python train.py --arch="vit" --layers=8 --projector_out=256 --beta1=0.85 --lr_schedule="constant"
Rows from expert 6 of block 4, named by matrix and row number. Rows with one number belong to one neuron. Each number is 128 + 24 x the weight over the matrix's rms, rounded and kept within 0 to 255. All counts start at 0. Numbers have three digits each.
# up: expert up (model.blocks.4.mlp.up, 16x80x160), inputs 0-159
# down: expert down (model.blocks.4.mlp.down, 16x160x80, transposed), outputs 0-159
up.3:120158112114110143210151158108156129129092133183111142128124135138108089124098131140142124100147118113146138103102130130140119087134158134101121111096116131153158167150123138169141152146148122143141124102152114076131117100108154137161174125138165157164158147128102171157090129101123155123125145128102101167158150123150142125116125129103121129132156139136110127134111178152132128115129118148125133069124129110129125124092115103140139163122127133100137161140143114158142115100127102
down.3:171128174135159103084160132138112107125132117112159155142154134143176123124152126117121114137097129129098105160167130139132148143140109135121122128210123115117092085118142104060135150116122135130121121109114153166163144126113113122088126129110155131133090129128102095128148125115129140115138109122111125114168113128114102122131211124179156125120120066158093113188136131139142081185112133159150124163131129163107137100143122102123148017089090133132074101129132166128155139118132122
up.4:137123144132116118183115146090151093132127140153163158130137143096150131125158134143155121148096119153098118143109113150151149131128124130158136125082113126188151123147101177160152137124133112111113152105119090133122162112165119132145152119131109127133115116122120173141108108127132094155138110128155106132139140121111136101118079123129157125140157158116146131128126117131099134141133135115099140116138129104112122108085159108131152121154128132137126170189117098164127139119126119
down.4:141124153133130118147109150109114125132138125135100148128110141106136168131144128141134119199142111155154128120108125132150118123106142160109156139066165126125130132127115171164114116117125103129104128128128130134114119117144180133129132130102077141122106125128136144133134125136128154135101131145162173135145095125118150127133035140134115144119129170098153119110123103125111149110134125131132133117115124125092126164122132175134118173144146136119166132144122077123130142122151129
up.5:141155144111107123186127157105166093135111119166119164129134145113145104139117129158152127123137117132136113135098117163160143084134146145128100122066116129159171137152113173152132129131127109131105158132119102097136157107139120133161168131153122128141126117124110160146122125131109118152131108129126112145156127113112117102124074131132152126163165171122126127113078144149103125134131139135113144080145128150129105105095155119137138137157099129125134175171116112158111114110126110
down.5:137121134127119122170096146125127130136157134138120165132115137104126158134130130164148127166140104159170125132115120127166123117111155160107128112031142127147179122132088183201109119115124096121113142143135109125107154117118150145126131105082105155122114124128117151150123131135128139141090117154157131125134117124117133129131011158140117168138129171088144115099121124132107144104154130141119145122119123130103109146113120183131125164163135137111160153153127077151119123129145120
up.6:095132131141149098122124134144104128119115116111076141122120156085123121139148115154107156166178062119133117153157154148110099095118159153080118131154140128092134141096108094096075141149132158092095140190189145125061129166108128127077125208143147098146066139114134126150169145134150123103093089186168139184137060115114124169135139112156106111101122112145149126128088140145151113127131101138207150119163128203129132184136079152164119103141138078133098091085135103151129129115132136
down.6:103115074090040167123121112031147150135107126127114084129134117143097099113091131078145130123156186097149122100108112108143141073145108135098144131147117134121091176179166145120118125147144163147089105104110133088149085125133161131142157148207084121140183135128183131072111106123130102136134131097098183120127160133123149074122135116072107136154134150169146146122125134126146147119102125107114084122168134135122139088140141081106129198097150137116151111089126151107087134133087147
up.7:143152144107106122187130159103165097135114121168120167129134140116145109137118130161153127122137123133137116134095113161163143088133146143135105123058117128154168138153117178151130125130126107131107158130119102103139156099141120133167167125150119133132126116123111159142122126131105114152131111127120114141154129113117119101124068133133153126162164175120127129112079141144103127136130141135106145080142129147131104106097159127133139135158101136127136181174113116155110121110128112
down.7:135120137127113122170098145124130129134155136136123166131116138107126159134129130161149126172143106158170123131115120127164123112113155164106129113033144127147173125136091185199106121115124100122108144142135111127107155118120151146125132107085108152124111124128120152150121131135128140140089114153157136125133114124115132126131009159141114166140129172091142118100122123133109141107152130136121139124122123129105113145110117186128125164159138138110157153152126080148116123131146120
up.8:151124146129131129183120136099148093130144140164148133128123146103150120117155135142137127153116128147098112150137125150143150129120118149138124131110122128183157116141099171168138160116146126095117143118133104143132154122144144138102133154108121091132110121122116162115104108120146102158137092096163122134127128122087128113110111122122143134132187139136144118119126121123103119136133133124141144151156128122119120098052129138151125132145111132117124159163118103144126120122117121
down.8:154127151139148115142116155136111128128137115142098139127105145106137167132146129149129126185142114149152133121110127136148120131101143154117151140064163128126144122121115162172118112115124088128125133135128120135126112122146170129134112135101078134112103124128132137131141129139128153134115143148171164130146093124121143135134051139133124139121137167102161113113123100129108157112134126136141149113108122125097123165124139175141113158143133133131162145149121087122137131119162128
up.9:146129141142113125185131132103147101130139143167133130126127143118148103117150132145135125151119116145108109147143135149139150115126129153130117126111124128185151121143101168155133164118146117114107141128134106128128157143144140136114139152111136108136115122123111172129110115119143109159135098107160124141131131117090142116106123115124140137133171141131151124109129120130101122137135129120141146124149128122107115096069131124142132137146125131113116161152124095143126113127121111
down.9:148124144139151115147109155140109128130139123144106142126107142099132162133141128146128125178143113148149133119112125135151122134095151151119149137053160129129157120122111161183123116114125081126123132137132115127123116119138169135130115130093076138108105124128133139140138130139128148137114146151176155130146100123126148140132050142133131148115139172094165110107124099131108156105133126135140149113104123127098119167122139177141119160148136130126162146156122085127136130121162126
up.10:136122120131061110195184180083178131132100114162109173124121118155110118143108114148156132087158174111177112100126106141173102032135153132120115117085163129143158143141140171124121110129127114156123128134087134089175153087108157141180140075151161140101128151134097126165102122125084164100115151155056167137145112112179083134138084138134114103146076161140088147132060151144151114133126118162095120095122130144182128136116108107084122091110125171114157174110122142116104127100125097
down.10:172134168146181141075143098125082127131081097112062113128175135119192098119114134085085134143091120128075162112110108094129144185109101064155192151198163137106055128078141080074149117147123102121139106081118159150164013126161143087123126202134061112109163130128162075093175131136135131107184161125148148137131137138147167153134215088111158092085152099099131101133147082120127183145119128149152129110106133095046117178170166124142172158170103119165140072160139102093165164081172144
up.11:143131147115119130147136153083134098130089108153144168126150138098153144126122122129145128115111101136076118141089102152134144109114156134135126107099131124127139144140104147128125112138130125124135156129115103104136127105137093130170176123128129123122139120123136155138131115124133103147139133143129097126122145112118123119142108129154151117137167147118126116126132122164099156140129132122103133101125129138127089117112137118143159124145118115144134132170127113164135131115118109
down.11:154129160135108101131128161129122126130139129119113158126119134114152176132150128117129121188139102157135121140109134131141119135111160145140143127065166128134128124123109154134118114103120107120115148130117118128114127126164149132144116135096096141120103122128109155132141130151128165141101129153163158129124105132126137136134056156147119139118130157080147117095124108136096168117155122139128139117115126102099115166119126192131130157163140150124150133148125080117134142108175135
up.12:140139151121114112172112160076144080133113119152129180129132135104150129131143127156157124133112130143106115141104109159162142103130130133149121136066124126168149146150114188151132124123125103122104166121111094117136166115161113135163169113147114125141121111122119153148131119141118095147130109145125107127142126113119117097134047120144156129156150174117142125123088119137100128140129140124100151095142129136123116102090166119130149124161110141151118182193100117165117135111124120
down.12:148125153128116115159104148112123120132145134128115172133117137111136171132145128158142119189136106159161125136120128137162123111114148169103130131054149126140142128134103181171107125115125109125097141137132129136108155120134166140118142117095107149135096125128117150151136125138128154138083113148154144130145102125113137122133015147150114157132120161101146122115122116133108135109142126139132133127127126133091121148112120173131123153143138136109147142138125086138127134123148126
up.13:145116142118139114108124126095151112130113149123159168129083144106162157129174126155082174121061153154109101158140116140130148123118125124126127118123148125170120162131087166131123144082153182103112112141141103152142170111143099143108112150131136110135127123123125142108114131133160089143168081112142179124138150098094093092120092150156109144148147126168137122099094126119106090158127136095109143170159128132144125098095148121141106129116150165150141147158123096162129137141099112
down.13:159122165137142103140134163133110119125143114136109174130106139110143176132145129159133122186140115158151119127117136129140120145103128143122157113085169130135134111121107154145110125100120093125134131123121129156135129136130165130130106121091108143115106120128107133142134132142128134124117134144156174125141097125124124134138061140142125138114124150099154115123121098141110145128141129154128147143114123130114124157123124191136115137152116159138151125147122098123134144115165125
up.14:127135140172130123152161142141164108138106130143112173129151117128132070147113132145125145100132121103095095100150135144126135102141147140122065106112118128124172130156103117138120167132102118108119099167175102074130129122076130140098183148140165157175133111124113143177104145106100143139160116172102096160132147131172135126150195107112155121145096142116115128069093133140130150138129150142103140183128128131150125117118123130116132114130118123121137138155132136141078120164134117
down.14:166121161139097107136156129111122140133116119139102163139151111134135156139127132139089116171174110182133142117087131117132126131121137132160122131082157133130101114114130147110087099124117118116120107135121139126128104110161185096113114145103108146134120123128112148097126138155128167131143145146157172138133106135152147144135061133125109113119136133076119124128129139153106176145163122109147190113135129094084133172122137165119136137133147154116130151141135102095121126107209141
up.15:136092140159102126169118142102151092132114125157143185126127147067143125117190133113134128154091129163073112160146125148141146105104124146116129138118136127175133156142099171146141143121142146105100130120121097122129160126174107135119164147125147124163134115123134154180142108121134097140143106137132119121133138119117119107131095132132144133144123144139158096135127118144111117145130133096124131127150128120119105095070122115118136131151126141148113149188120110153127144119098108
down.15:160132157135133113141117153136114122127128125139107176131113131100141186131156128132127122175136117149152135131120128134155126126090149152129145136069165130122139126126118153150117119106125097119118130125126126130125117123151159140134128135103091140119111124128118144142148127146129159134112139144157157127144112125119141139135051140149118147114141151090149109116122104122103157110141123146133133116112124117092120166122122168137119145150124136123149134142125078119144145114163132
up.16:093128129187152093091149108129109081117122145047106170123106141121128126158173126131078144188124098167075093155184178137118113118121104139066106144157160128147104119118124109113110181144129184101093124164184133124092141177101111138009080146128185085186093136133112149145170133123112122116115071166179162147129097115110134131133137132159142113122093120151170136124086147154142110163129109079143142183165129122107143101110080132143131088113139129124106123087119140151080108180103130
down.16:084101078112000147114154141061180137139118155123104078134128115145152100124094129067153166134167183115134119129095126098102094082183158149132145113136166119143096192153147162095130113133118172136097134115130127098104080148172145131158112155151083081155197117129141150056117127133123154139108111137115181137115112136117163089129147158096100111152121165157125148084127139146128172143129123106131099108170130093157115096117131130099145250116155138096168124087125129136076122129126129
up.17:138123138127099131170109150081134082129120120147149179128147152089145128125157139131148126169102112162094116144095105151140151108130119130131141118102110127164141141150108176137143117129132122103114156121109102121119159119165103123138173130129125130149137113119138171144120101111141082147127105145153119127132144126099125110133081117140159132133151153118162121145157108143099132136132133118113139113148128128103113108106142123133151130158135136158115148184125101165130144114112120
down.17:147127156143118108135123156121123117127130131129103162131118132104148180133154130128129123189134111159152131133113133126151121128104147150126156126068171127129131128125115162142116117108122104121110134124126125132111119130150161133136118133100087134123112122128120150137145128146128162135107127151163167132133106130119140132136048149150116145119132157089149113105122106129104161114142124138125128123115124110090119165125125186131123158149128137117157126145125078125134148112167134
up.18:146121143153122127194118140117148097132129138171133141126124139103146112118150131144134130158114114152098111147136146150147149115120128145130118136113126129176154128140103170156135166122146115099106139123138105131123153154149138133111138152113125097141118121122105170149107112118148103158135103121155112144130127121086144117109114116127135133132169141132146117117126118121100125135134128121141152136152129113108119111062128131149126134151123115107119161155122095148131115121122111
down.18:149126146138148115152111152141111128130141125143103147125104140101135167133145128146127126173141113148150135121112124131150117133100146147119149141056165127126154122117109162179120113113126083126126130136132116129122117119143171136135117128093076141108110125128131140137138129141128149136115149153170158131142100123126148141132049140135129143115134169094162112107124100125107156105134125136138150115105122124097119169121138176140118161152137133125164150155122080124140131119164127
up.19:141134149126113112180120159080153085132118128159137176129135136100151131130146128154155123132107126146108117139104110156158145112126129135155125133065124126172150141147113186148140128122128104121106162115114092119132165105164119136164166111141111135135117114121117158150126118140119098151134113137129106133141132116125126095127058124138159126151152171119143129120097120137099129141130138122097147092142129119123115104094167119126149130162111141144126182192104114166121137112130119
down.19:143123152128115116157103146108121122132144132130111162131116139110134168132140128150139119192139109159157125131115126136156121114113150165108136135052154126136137132133108180171110124117126109126097136134131129135109144117136171139121141120097097146132098125128128147144133124137128152137088118146156152131145099126114143124132020145143114153129125167100147121112123112129111138111139126130131129124124125129094124154114124176130121162146144137111153140142124085132123136125150128
up.20:134117142078139108162148119135127131129144133128099128128122147112142134144114120182147115146172086130169130127104091136157121131151146128122136131101114126097161140113086131152084123140130132126101131141143118144105131094129130114156132132136108158101088126124142132098112124133118111122098103142154136148129116120118139147139074141154117110116130148126136141136066121127138127135128120154122145129136128183144116170124146204155114104132145123148122137119135112157123151108140143
down.20:138130086124101161123118135087126147122109131141137099126112101122106110121109129073115135110149154107130131113122124103138146126104131129127150117126143130135122135148167116129126143131148112130094090094113134082166073132116182148125127144173074121116214127128152116098105115148129109145163154109137150119145168128129154116124174095078114130113154133136149131108126112123116157106120111125111123162139125115150124107131148099121123186132128125122144112119124145095104135140132143
up.21:138093136171098120162090158094132083130119119132152183127132142076143131129189135107148131160095117162098111152100129155154148112104115130154138144113127126153139135149094170123150113122135126087119150124106086120117167136184094135124152124132114111146126115117135179175138096106146073143132102139132119124135145128111117109139082132124145134136129147119155113136148098121104136140131132106096153141143128123112109120125133106125143117165137133155116154183112108161129140119107131
down.21:157127159140124113141126158127118119128136129130106179131115130109147183135157129124120118188136109165145130134114129125142120132103142154130151131074172127127125119123120156128112120106122100118112128121127134134120125122149167140137127126101097145119111122128118143140139130145128159130113134150157165129139112127127139141136052145148110147113129149089148116110121111128108157118140125133127131129114124107091121168124122186128116148154128148118147129150123078117137152109171134
up.22:130110138127120141188100151105128082130115145141139182127131153077145131127156134127149128171108110165112118147089116149149150114106114121111141133113121128163144158140105165142137130129139132104112142117118105138116154137159104130121139136128127097140129109119127177149117098114138097151124103125147119126119129117084101113131073120133127131129171142124151103140152119150105139134133133108122147131149129118109110137093131133146131122155129129136121148169122102163142141114113109
down.22:146129160139135110146122161144122118130133132132103161128107134108147179133156129128127119191137111156142133129114132130144115134110141151130156131079169126131132123118111159146124117104124098124124135126130124134115115123163166138140117129092091135116108123128107150136137128147128164133113136150166163129135098126122139138135050152148115137116135152095149115105124104126106163115135123138126142125110122106106121168118126185139113152148129139114154139148124073122142144107162131